From a checkpoint of a small image classifier.
Model: 4.89M parameters, 24-pixel images, arch vit, norm layernorm, activation quick_gelu, patch size [4, 4], layers 8, width 192.
Data: 97500 training examples, 52.5 epochs.
Rows from block 3 of a small image classifier, named by matrix and row number. Rows with one number belong to one neuron. Each number is 128 + 32 x the weight over its row's rms, rounded and kept within 0 to 255. All counts start at 0. Numbers have three digits each.
After each neuron's rows are labels from the 100 images, of 14976, where the neuron reaches its highest value: "strongest on" is what is common among them; "colour at peak" is the nearest of a few named colours to the mean colour under the peak. Only what is clearly more common there than usual is listed. The data: simulated telescope pictures of galaxies. In brackets: how many of the 100.
# fc1: MLP up (model.blocks.3.mlp.fc1.weight, 1152x192), inputs 0-191
# fc2: MLP down (model.blocks.3.mlp.fc2.weight, 192x1152, transposed), outputs 0-191

fc1.347:066134124123177233133169119143107142118119144177134206135104142123154219121146213112138074168126146144135108095079111127120142107169191107100147180154124096046103130104094119107140069118167122124122132083163083128121133217100109069086082120064158153117132117165130135094115133095132132115120131085107135090125120130172134154112134110150110132104120120130111193161127120137090127124153146115113113138148145169177233115127157116120113072106146090108133151148109201124140115190132089113149185157149111134140043151128149127135095111095130143113112178119087117116095102111200124122
fc2.347:133091157078108072150116131139171173118044091130108084107143173111136138102116234178132159148170111141117106119116148107112090132112178153092123169089120154150150143116144079105149122111139093109112108144085120105120131154126037124107120186113113123108146126111148115122130119121116123066146085159146169092111121146122148109126112141116129138134140106113071255095084078142135156124099112126098160095155125161173211159117126148103095137139132140134119113077139104178127114074119158084156119147113114135075170181084057087142183148122165149106125115111130148156124145112142076139
strongest on: merging pair (49); winding: anticlockwise outward (46); barred spiral (25)
colour at peak: brown (65); grey (33)

fc1.330:104104120124125203158175119120120151129146133170108223125077128177132237099163140133115113131121118112139147107135118097097155116142185113087139141145116100078111138111110103084097157119139118143155144051166098108140146121155142060112066137036123169137105141165116109197123129154140124137129140088136135037153133128158145114113172079147139100142047144044126141169141129106101117148134128124126127127133148136146151083123134115130153050102128116090120118144120207113198122166180040139196164124164111107150065144109126132096087149140130123138104168120105125119096106127188121133
fc2.330:181114146066118114120108116117181179128053111095160104153140190195136179115137199135112089121149201122143179115175068090134074088125170152135132108117136164123109099129109132104109184165137074107132120114146117122120165124081065111135145137128150152121175088115136111185118106134124090107154126163157098097160082138156113129136161132083081148149101129078110201095155060116102121141109131161051136090129140153165184167145140107123069160101169106067175206082153091140113121137155123121175094135148115199105160098130093138118137141124106200122117150107140189139086111125150126146
strongest on: bright star with spikes (62); merging pair (33); ring galaxy (26)
colour at peak: brown (58); grey (37)

fc1.249:118107113124117179178113147120131145136117142166124172140073125153174197122135233190142087135120155140135106121097126129119124117107189117026123124147127137080082127139055155077104146136138122140146116083120111128153142148097019076113102114073183160170100126150108109119117114164127137128124138099132132050124166131174143125119111112144124113099115132139092213181135113130141110114129135119150118153168166178182255105099144096121151088124125060107139140139124143115154127187159053133165177142152108134133073130145166125131128146116119103120134144138118148129109108109177121129
fc2.249:094168106141111089168073136090130114118100133129099046092188156089080093117089067188148203157161086157108085134089139160159106127115094133182152154117139147189151107126122142179168140096141129157133104189107128103129078135132158171109129153180122138122154114122153127096130109123113152100133134146138198167087116143083136138120104103175122112134170118144084105045126109107156158138140112107070103123134106106071070110134130255117176166117130214163131118114130060066059131063101166107126131120117133124096147173142096106153151126144131147115142134135134145132184116115103110128
strongest on: edge-on disc (29); merging pair (28)
colour at peak: grey (41); brown (36)

fc1.701:126095141119154147085140130120134141123130156154145144111150139159149180140160094095117057156113186118143142138101068159105132116109193113178076161126170084110140201067118111115132113148112126124127119097187091119150148158196096119146135126096143188170075150152115124155198140171154155176092165085156151091120014137170106120121127126182129101133101124094131069143148142082167172138145136120014127134144159135168104063110137125126112118113132083115151191164125184151129124121171102136169103114146114182180131162099158119154116055123131188131101178118091152137142128165135136100
fc2.701:161130131067147092125136131132166171135039153129145082124174133126165095126151184052099042143126224110143150122201072119165102154108124145142106113151153151151077122146150100096129167168175129131180136168099131102152162146110098158131118114154116088102160113102112140125111110151132119146109141141090086147112040110115122104119143157084144133153146118111118136108125104153096116132090148139028150137146133132199205210118145101116044141162183090102166186148114151132169137111148159135091135146166088175110170107144133128169141134110127188142113120130153153100093113078102136161
strongest on: bright star with spikes (62); irregular (26)
colour at peak: brown (59); grey (34)

fc1.366:118112134109120211161162119120104155130140136152095230128075110188134228101160142128112115128129125122145140129137129106110155127130207120090128146132115099075116141104097110094108167093132109142157146060174090120141152110135141074108069122006126155138114147176102118191121133161149131133116149078141137041154131117152159107116165083153137113131072133066144131188129122111112108139127131110120117134156140127154149099115120126128144051113128114084103105128109207104190105157170041135179158106171114091140073160098121133089085149134114112140102143117094107122100089124182117128
fc2.366:199118148078110112114103115112188181127066117090149092169149188195134181126139194150103086104145195112148192116172072108130068098117164147125117104121139165127101087131112133102097187165136084096128126109142104120131160101092075107134151134140145154128172089113140109182123095125130099107143124155154117099160088143158114125132155139084087150170092138084109177086170066115110137131113128156047125092128145140163189166135130121138069169105159102064173201095147094141113120124153125137177081136145127209099172092130093136112150136131112196121111149099139195136089110117138127147
strongest on: bright star with spikes (62); merging pair (35); ring galaxy (28)
colour at peak: brown (59); grey (36)

fc1.351:143168118101128188108094123156111107118095151098140138117116159159141255144144175170116130064125131108134110090106121132148123160126134085084124069116167134105139098138146160142119174167107084142050107065130112106113143072074193059111164128124098189161150097128139075123091117039115127127118104111124097097138156121159097167123136133114149115142073155154107183152140107109091084100149118135141107121080100125124144162098099099104108098117139122128149117095144086141076147150138109151184131116053167141115160077162078125056146137098121154109156192116162151135144137147147161079
fc2.351:115108149081129107136128147154108176111089124106133129131116141091138129122134255171117078128136153125158125131118136153131146165101146125083101135102152137134129118113129109121144125131167123116111110134095118095156141122131022157129113142104127126114166135095113108133131116094141151122132137124130106127107104103162146147108109115088164123140163111150132255144117125138098151093127153134107184120140143153203255158109144055094086123143142108140120142117131148204144087135117139081145135155076117137125123139117118048148191106079143144069130105142109131123134189107144150148
strongest on: merging pair (45); winding: clockwise outward (35)
colour at peak: brown (51); grey (25)

fc1.405:187129173098110161158043142169157083112116155140145097138135141177112192148160180157118130063133109110104124137109141125146082151104107125080142069101145157145125171148147132180084194135093142126111138100189118121126131091095136083085209118185109145145198122170124078141122142055113120125129082100108149133131156157146116187127126155106134121166074107136147170124129131146079089142164149136140090132098081140117160176114118147120108168213113167111147130122129058075053142113106078163152073102135152125101199094158066147062129154116109133095154164126165154113097125141120147146
fc2.405:139088142115089117170153138124151153101113110100102148141106142124140148116135255184101098110125157123137147113146144113132144129114167144097124142122133132121120126140088090120138119095137098116099112106101105110136140121121029141110119146086137139121139101121146098141122127101127129122135120127129118086112083122202187159117101098101136124110146120116124255169125082127111127101107133122079166113173140139202251130125115043105090105132137086103096145109142164176183100160121115109176146140100112131119139121109125077131174142098140133078114109108141170141087143105135135130
strongest on: winding: clockwise outward (53); merging pair (46)
colour at peak: brown (69)

fc1.687:101124118119158186139185101099097162133114150131104223134031124200147236103156128150117100123117119109129124081098130143100144117120183084068115141161154098077129134055103129092116153112124127125127135064139070106135171141114129092130062135028095180150096133121105098164141124141146136148104148085124140060146158122172154120122176093121129116127095152098118112213130140102128135122135128105151133139130162133157141113103130120128118048092135122132115096139115191124206105159165074139191180120138124110145048147135097119127117120136137115127101155122084105142106114143191133111
fc2.687:189112154101087117136106113106171180116084091110150096163157159175136180094138222161085076099133183105127172135169076078133082121137164165158132097082110167113130097132100125124111160169127080119116089109128107132102152106082056135135133141119140143137175104118149125170117114115116072083158097153170126091175092142154112106136177159074093168149110138089090228093152058110095090135118126142069125080117110117159188177121134149146112132091106126093178180063156095132125096136157138122170114140134121188075163117138090119129140155131089180115130155095136185144083113140146118128
strongest on: bright star with spikes (58); merging pair (35); ring galaxy (26)
colour at peak: brown (56); grey (36)

fc1.651:123121112139175221133083106154080132126113165111137158119109127163129246126180231088116080091112162100144117086093132210135121124130154094114141119133127102090147142130149185140095120127097093112084083056142080114086171112097142074108160123112167170149132109133114094119138126067145130159106123094153108084166098124177145176130128129112144088114079108138145227190150120109079118113152161115086071155115129153127181162111113107181114099121141121120128141132123080120101132124136119158197173157104169131143093135134113116079141133136107151095131186120112158166110102122177173092
fc2.651:114101178091120100136125125128113186138094135085131139127102152100122151114141255172117122117152142144154111127100133117105160166102153130099113140126158141133089119133130091103168136131171087082105147132099142116155150125113060151123153108124122138126174099105141125100125111094131134114124132107139086109099078101190153143115078124070157131106180145140127255147107094136086160096126147139093169086135150163170227146078150070091095151166159109145108141090147140202151087131129136083165089166107108142137137125098112066154176117090178138093133106097118156108130163095154136162
strongest on: winding: anticlockwise outward (53); merging pair (39); barred spiral (29)
colour at peak: brown (66); grey (30)

fc1.40:130127121148171210129126113116085126116131162120124200133097134158146239131155214087128055117114146137130139054078123170148122115134149090124153110144136106091118126107144156107088152137093102134084099074163100126110153155102110064128160118121143202155125123148125098124121108076137104186095131088142123087115069131171135148146132095092126087141090138114139234172118130136054127114130108100086103124070130179126185153098110127134128119136137120115129169143106090107097119148150068155217156155100157141157061112146116120102143098115146143095136209094098132140120097136176157109
fc2.40:114107167098130095136127113116115177114095143099135133123103154088132151104143255165142129155146128155159081130114143119124152149097142119115113157133151124121111141108132109081153141126162085087109114137088137099129166155127048157101146109118114133125142108118143117111135113112121141118131130121127108124106113093169138151108086129069162115098173139150137255142091094143088143090144147128126176100124142146167239154099157073072101144166154101144120127104145133192143090134123146076155122158103115127128128126115111079159171135070159124101142137105102142080111155095145128153
strongest on: winding: anticlockwise outward (56); merging pair (40); barred spiral (31)
colour at peak: brown (68); grey (31)

fc1.159:148134169149092098158182131126084146104130151069121099126156114133158130122138103157062180087087142043136132138153148158146148139075139100117082119084176128135136152076107121148116146136111111122116112099076091071149141084137151095205129154157162123146155137067139086167167139083130156191083147158131142082191228140135127109117156149133140113151091095098143114068128136059091189100168132128181115151148128083134101096077081145169131157118117131106123109156121114129136093111155095125146110077100129129167137172105103086052204068172146106092095115124100134145159170155084169126
fc2.159:088139064120125159117105157158144117087137091128162116112150132097158129088104167155161147159178113164101120139108133089167134130160153126090168136121095151105137096143122127159166079166117138177115096141183129135077179126061052183077086191055107134056143153188121145130061148126093112087147115117144114150134198099116087150130148106143105154118126156154047186145127154158137074116108111141192152125110085177167176129124142069091126064065108135138157131121131112136108095178129148092092162126135158141080120129179140116140113161075087133114131169150129115174182116106185096084
strongest on: winding: clockwise outward (69); bright star with spikes (52); barred spiral (30)
colour at peak: brown (36)

fc1.440:101113124135186203103186112141060142128098176145151196115060141144162182140171179082122079152110159101134124083123098181134113114144146089137140124161127069092102141050146156115115142157134132105126120102188094097120165177142100079119108112085159197133127126164111129126151117119152096198098156113128117096153108124157106141129127090117139103120067138121148210198144137109032165139151140122085110130106128148181135138112131104125092083130158101117153152144120145115151124168162068146202180142116157159174079141110115145079079066126130143133113181106076132135101076130153133126
fc2.440:109086154085128094125154141148118177133058127099151137130105174114148151109158255155121114139157143153137112131108130131091148143099152126084106146129163126147092132116129101091140129139141096068100141112121120098143171152129062141119104111101133126136141130111123118111121117112125138088136110138138111102128108112143126112092127125094161134092170099137142255155093105131120135102136156169105159104158146159185241129121127074106077127142145075150141151073139144180159097126153127091170147145107114147115116142108124102141164125090138145105110132122105141086116157115158123161
strongest on: merging pair (50); winding: anticlockwise outward (42); barred spiral (25)
colour at peak: brown (67); grey (33)

fc1.731:100118136132152118108171103089106138100133155148143158142124141105139152107114089065126071168101178118139148113095061166126177099111192109217080176129150099113130151067106135126111129143130104146128100101167103093143136131155084114158043121079122126145090132127118118133162163172150163175091168121170143109158000124108132128121130103140113112154113128103161078139116152128124179129142130116000119126096134111150099101114133121133130094071107117129144200143106205110146112107158107161149117095149110169168096146113109114129122098163118187110109200100105157140156131167129130083
fc2.731:092101138080135102111163125129145174121061125117162133096124153069177087153158242124142050151131190116116099106148113132147129161140143127143156134162126125144072085122091100127124161152137102130167132154137136125126175191107119146096063110128160107131159118118093119083111093166112119124135116121106076116123075088123108069109131157137144157105174103168124193129104122140089122144113114155065141142181134113181240154138128030118050136128147061146129167132132184145183147112126091126125156116177081153125132122122174142148082133098120154162107140126118162103131103054092093137
strongest on: winding: anticlockwise outward (71); tilted (47); barred spiral (45); merging pair (27)
colour at peak: brown (73)

fc1.653:130108091142105179162165107106113149123131153133099204142098102178134187135146132101088086113095119081155177131112116145132131091116172124160109146145131100078143141091093141107064144119112136127132104037132072115144135142130094045120091108039191152155119155132118096167155136128146133155115146112124137067173102134140175140127161113127131100133030109073138120191138141093097112129142153095086095156158161127135124107123103122163138060088130108095125150150131215095194123171167044173169166078130104121161096167106160133080103118143119128126095173112089125164087095120163135100
fc2.653:144148110066115132098105110111197120145064091134170075158162179138166113096109159123132068116159220148147138107135051093118104136122123172105139130115116179151107101176132129126136130170151083134134144137131156130102187117088122157095114121145090108093166120118141171141097091136087111090169099149113108135119089129112087134150150162110116179151143128123072115105153071155127087135092104172038125070116101121186176181142136101122059142107165093125181211086162103114097132127127164119098122164135126213071167098150121122159132169128108211129127153092171184130131137102129111141
strongest on: merging pair (45)
colour at peak: brown (60); grey (34)

fc1.191:167117144119135143139057096099112158119139129175132096166187122186151155095161139114110091097131171122157164114148101123133101099103126127099168062064149154124082131187134117145097138136137132121147131117183136111114166102181131129109197132148174190134157129139096128158112174132157132113123119150147146102169107130191147130123118109129122109162080094087151123107127150107087176157131141103080088143234121172182133132137126121124140133143146098022124187115118036055053110137137144161204135128161200155119158163097153133137082125128119160131148157115156166130066065158117121139
fc2.191:121160130079110109158116174180148140108070163079084108144096118092140103128110255146118082150133159138157123131126118131151172161087135134125081136107169132122144117109137103162160098106142145133100107149074119096164145159122034190137090134112117083097185150087106136110114115125141158122106126146133129159125093135147164134091126132107165115127192089162099255126111147134134110101159157089081170154122123121199240160113122079117079119100134087141118157124095144196139085130109142083101122152115128149122170129139146076181166120110153139102098132158132119138161161087135129115
strongest on: ring galaxy (32); irregular (31)
colour at peak: brown (66); grey (26)

fc1.613:099096099107139200154185111119120151128123152134102227129066126178141212094143112106118112145120118133126144160133114139114133130138181109100114163161123091069106127071122113102119148102156120128136149071166078120130148131130157093128048134019121132128115147151124124162139122132148125138113149099116129056155105111130159124129167088157106111145077138074150092212123128109098129135130117105127128133152162120147127114122146132135146044111109118074101093144120243120238123166150073142183173130144103092156076171098142148111101126124135117124077145132082110103105103121193131135
fc2.613:200122148074108126123112134124168166111059120104149101172145172171158173116141242152088064096140196120135182104176067101131104119105152133118116097094141152105125099118092123101111155175127090101113098114128110108132178102091046128140135131119130144130179108119133117174131097121132102107143124161142119101152071146150116132120151155078095143155098119088105243093141077114102125107124149141051128089134141120167219167113133124135066143099148095066157200099141096154123105120140134126156105146131118200098167112132102123126151133131112196111105158116114187145092116106138122126
strongest on: bright star with spikes (54); merging pair (41)
colour at peak: brown (59); grey (32)

fc1.107:115101136128113165114158132120120150135138147146161164126121151191160207138176125118102054123108156115137142097107085145110119089116174113124123124129132108097122158128103104065105152165109125120135137051164105125135136118169064068130104119078147205166054107163113061185169126166147139140129145055143132056149071141192112107131163129150101106113066138059132126164152134101109122132124130131054120129115157140172131065134113116129140092095120099109171195150124170138152143121178071134245128091153114161165102118121153135087105117132141176130106192128097156161113110143145116094
fc2.107:185111162072109091109111115104173167146063147088149091134170145206169150151161190092083053114112215092155199154177072121129078143128129157113127096129137135168104137143127106127089158144142106104143138157135119135141157117141104106164151121196148143140177098108127139182154109147134116150131135172131095125141043120144123110138124149108135147144115108083152135093127095119115144136131135136021125132133139143178211168113120083134066195161172063077159201154134080136122113120165103137146109141160115190126176109120121138132147103145133190144115133116154189123099119123103123157
strongest on: merging pair (39); winding: anticlockwise outward (33)
colour at peak: brown (60); grey (35)

fc1.718:107124105125146240149179117106121157134133150158120196150073134194125227117179158152123099137124109139137143075131126095122150110140182115086152141156134096088126133125109127106102121117138126128131137043153106121131139158144127088084072127025103177138102135148112110195102118151140123099126137062128134056140155135178151138125186099137148116132081148063116144182136119122108103143123137119138107127134146124142158110136131109142152032100134132073125130117124193105188102174171054135200178119162089116131071120122119128104089154118133130104109141135110144133091107119214142119
fc2.718:177128146082132132105113102096187170151066097104157092145149185195152172130136193149110086109148198107146162125175066093124088104149169154119148104107118162130117096138122130105103171167122069108113124114163111146103159109104076106119131136142164144125163080135153094177131117135125078101144120146161121111150080142146116131129165140089107152156093136085112198094132061116110100162129122156041133093144132150177171155143130114141063152108152118077191218081144107142118139127153117126170094137149119220106148116144106171105096129142144218133114149100163205134097087144137114130
strongest on: bright star with spikes (62); merging pair (34); ring galaxy (26)
colour at peak: brown (60); grey (36)

fc1.24:192134147115077063130035106124149131141131127159141077133195127182141144127152120217115156107100159124127147149157139115114044119137100150074152069082109148167109154174132121097115159140136117141153135173208155150118125077171127119103202137198144161134111118176146140146132131155122108107134129171116111151138200124139107085148126107130103140136097121120133126063127123135150137139128121142185124118175117118168124132145129146108144211169143117095148118132134040109066153078130143135202042139164105134130170120119127154110077135116128137146144078116153164115093087125032109139
fc2.24:122174114120111140147146194200106133141073144129109127129110085162133141121138135149108134127092093102114159151116149155137186117097142091028098153157140124084102129097136113140101099131109176126168147096103102092159089122125137098145082141100139084121118205096104128200121149170156159153088151108139123142179255156115143100128183135135099101153056143068101092133124193122161108145167136089229101167087127088128150131089120117127083102096114163108109091155075150132117149163158118177124170120149142095130116152128150123099129111145106095143120093202098061145179138145159120109
strongest on: winding: clockwise outward (56); barred spiral (31)
colour at peak: brown (47)

fc1.365:100124103113123194142171094109108168126112143144103229138027104167127220099167121151111128118117113123117121117090114152106134133114167078080106142172139085070124138060095119111127158106145116124135147085141067117133151127121127081125049132029119162157125144127100115149127133138152140151102158081132130069150142137157161124106168082141135101132103157095125114207141140110116130117118142120146140153140168137159131101116153107117111048104122142119104120151115199127211122175174054136204173110139108113163052141122135124124111121141133130103098147116075109122098095123209147128
fc2.365:200110138109087111132108126119170170119090101100149089177173155188128185128147220159088073100133173109120182124185076090149084100130168165149127096088112159126113098132108127128102160160114084125114097102123115122104149090091056121139113145130144151121168112108137118187134102121105079083151090152159131093171063146150111115133177160098075164151102118072096214099164076106102096128120124147057105089122103122145212166125116146150102138081108130072165179084139109127120093122148138130170117139134117186075170130147098111112138141144085182104119155102138181143072115116123115123
strongest on: bright star with spikes (57); merging pair (34); ring galaxy (27)
colour at peak: brown (56); grey (35)

fc1.274:185140163118064075179059113118129147139113129130114095114162092157114127115141145229129177103130099126142137170147216124114077137127100139087148094103135153170081137173115089138143141102136138129156179166135146118124131076137165121104198119208112125131139133120118130142117156122118124102128126158135111157117255124104127106116078122113128127132143146108149159076105120156138148140132143119227149143169103135130127151141143134083139193172156150092087063117116034120077143099123123107126072118121130075120134108097115107139120149100116044156148106145159123092109117148060113163
fc2.274:075163100138107121126122155153124132082131121117135105126126107095138131069105196159125149141167081137111112107087162108191181120113158095094107139112151131110151099095109130135147105126136136159110094125150099099137157138080005128142063159100139144088123162137151138148103114120159154155094168098139126128144254121117111155099174111148138112111126149128050205119130176105132084127134165105222159132052114134138197133091141093114125076051129154147113084153091114166081106148137122103138135122116139092129090117170117112133142106102117083117143186181100079148170160125165108071
strongest on: winding: clockwise outward (91); tilted (42); many-armed spiral (35); barred spiral (32)
colour at peak: brown (44)

fc1.378:084107106141129175168176134131131125146143157130093240145029093132120175158118082114128163137126105134087113092115136143131179123108172129164089174195147104045136099096150135135128115110140160127137128084122089129127115183090141155124031129017105126107156181090135154119145123111144129151094147101123111125137121131115163130126128136121096118085129142136131085205147108102097091117137158115127141134111173163135089125144172147120154030068147167149097134141117189170215130194127137140112186138112121120141102167142114123138132111132127114125115161135100076136147146123211147115
fc2.378:162142152109115108105097107101185100130101112132168073128193168176159155093108123158116083109116176115142164132163087111133107107197139152118194086079056161163088142141116130135119149160140093138167136136151151193071156103109098128125142097185124179154137093145153130167124120148096058125158104144177115136157122106128086129160152168117072165169093139102107084067142089131095133184107072154092088113127096099166156163142135099147096178145119119089162180105149071080080176104132147155151118135151143180105173101156084151111111152137056178174139184099126169124108097159087104166
strongest on: lensed arc (28)
colour at peak: brown (36)

fc1.120:132114093144148171140114142157080135082135160092116171121080100146144131119178186113099058131106164092142155130087091161149140090110158081156107139157152093080160146093081150161103113139088137141089080101159061097127131150113089092187143133094187158178115161149106103128158153101147129185079141106181132082173085141138118143102144102155126084106072104133175178140124137066101170086163148061069087186136152147146144110110099123130104083088145090097115161170108147103115136160150058158160144086095162132151092156090142111066135084105138152123120195129093124185130089154148135070
fc2.120:088140082087161143095143129113176141149083096138162083121146141095132082093128206102155092140136189181155081126090058081141150138098125131082092146124152149101144124162147134136162116170167131137131114170084134085158107138111122177116099181132096088053130155099137195110112082111110141135140117153076124134090075131130093132115097164084135170108170146124096192122191108154121097104091150142059134095117108114180205185132152081124065152139154120157170185132117135124121089140116131117071133182093094181092140107150113070184183134131121201094148090138143124129131160093142143156
strongest on: winding: anticlockwise outward (51); merging pair (47); barred spiral (27)
colour at peak: brown (69); grey (28)

fc1.222:109081127138162169116139130130122134124123150172158184123101147133153192153124195117166044171142168145117093139122077137103132145148169092100136158167128087074097158063062123085166137156165123132165129119189099122119134158152049146115072116065169182115129111179108140107128123144136138155115155112116135061094082128156108114109133121142136098098145172128128189191124122134119142145165139134071149125123148183192168113122168079095100079134143067136162181163121192164172140171142063096171167178142110165154072136135154132154108117095112161136066160124078142105140117126161113143
fc2.222:117103127108135070111110144174156111091081117126123078115152161069111126142067199119186186185182103173095053181110164133140145133091140122223140184135123126195136084147190127112167096098163111111120109153094142113145131170125128164109131141121132115110153157098097104076133132110088157077170084121151147118074058136123102140131090120161138154132193083167089218102105134122154148112105111160082148096130114152106164133149165188072148154132141119173113095105145135139114121056092149086141099124096053114097166164116114097188156146111128113122118116141120091131136164096143108129
strongest on: merging pair (49); winding: anticlockwise outward (49); barred spiral (27)
colour at peak: brown (67); grey (33)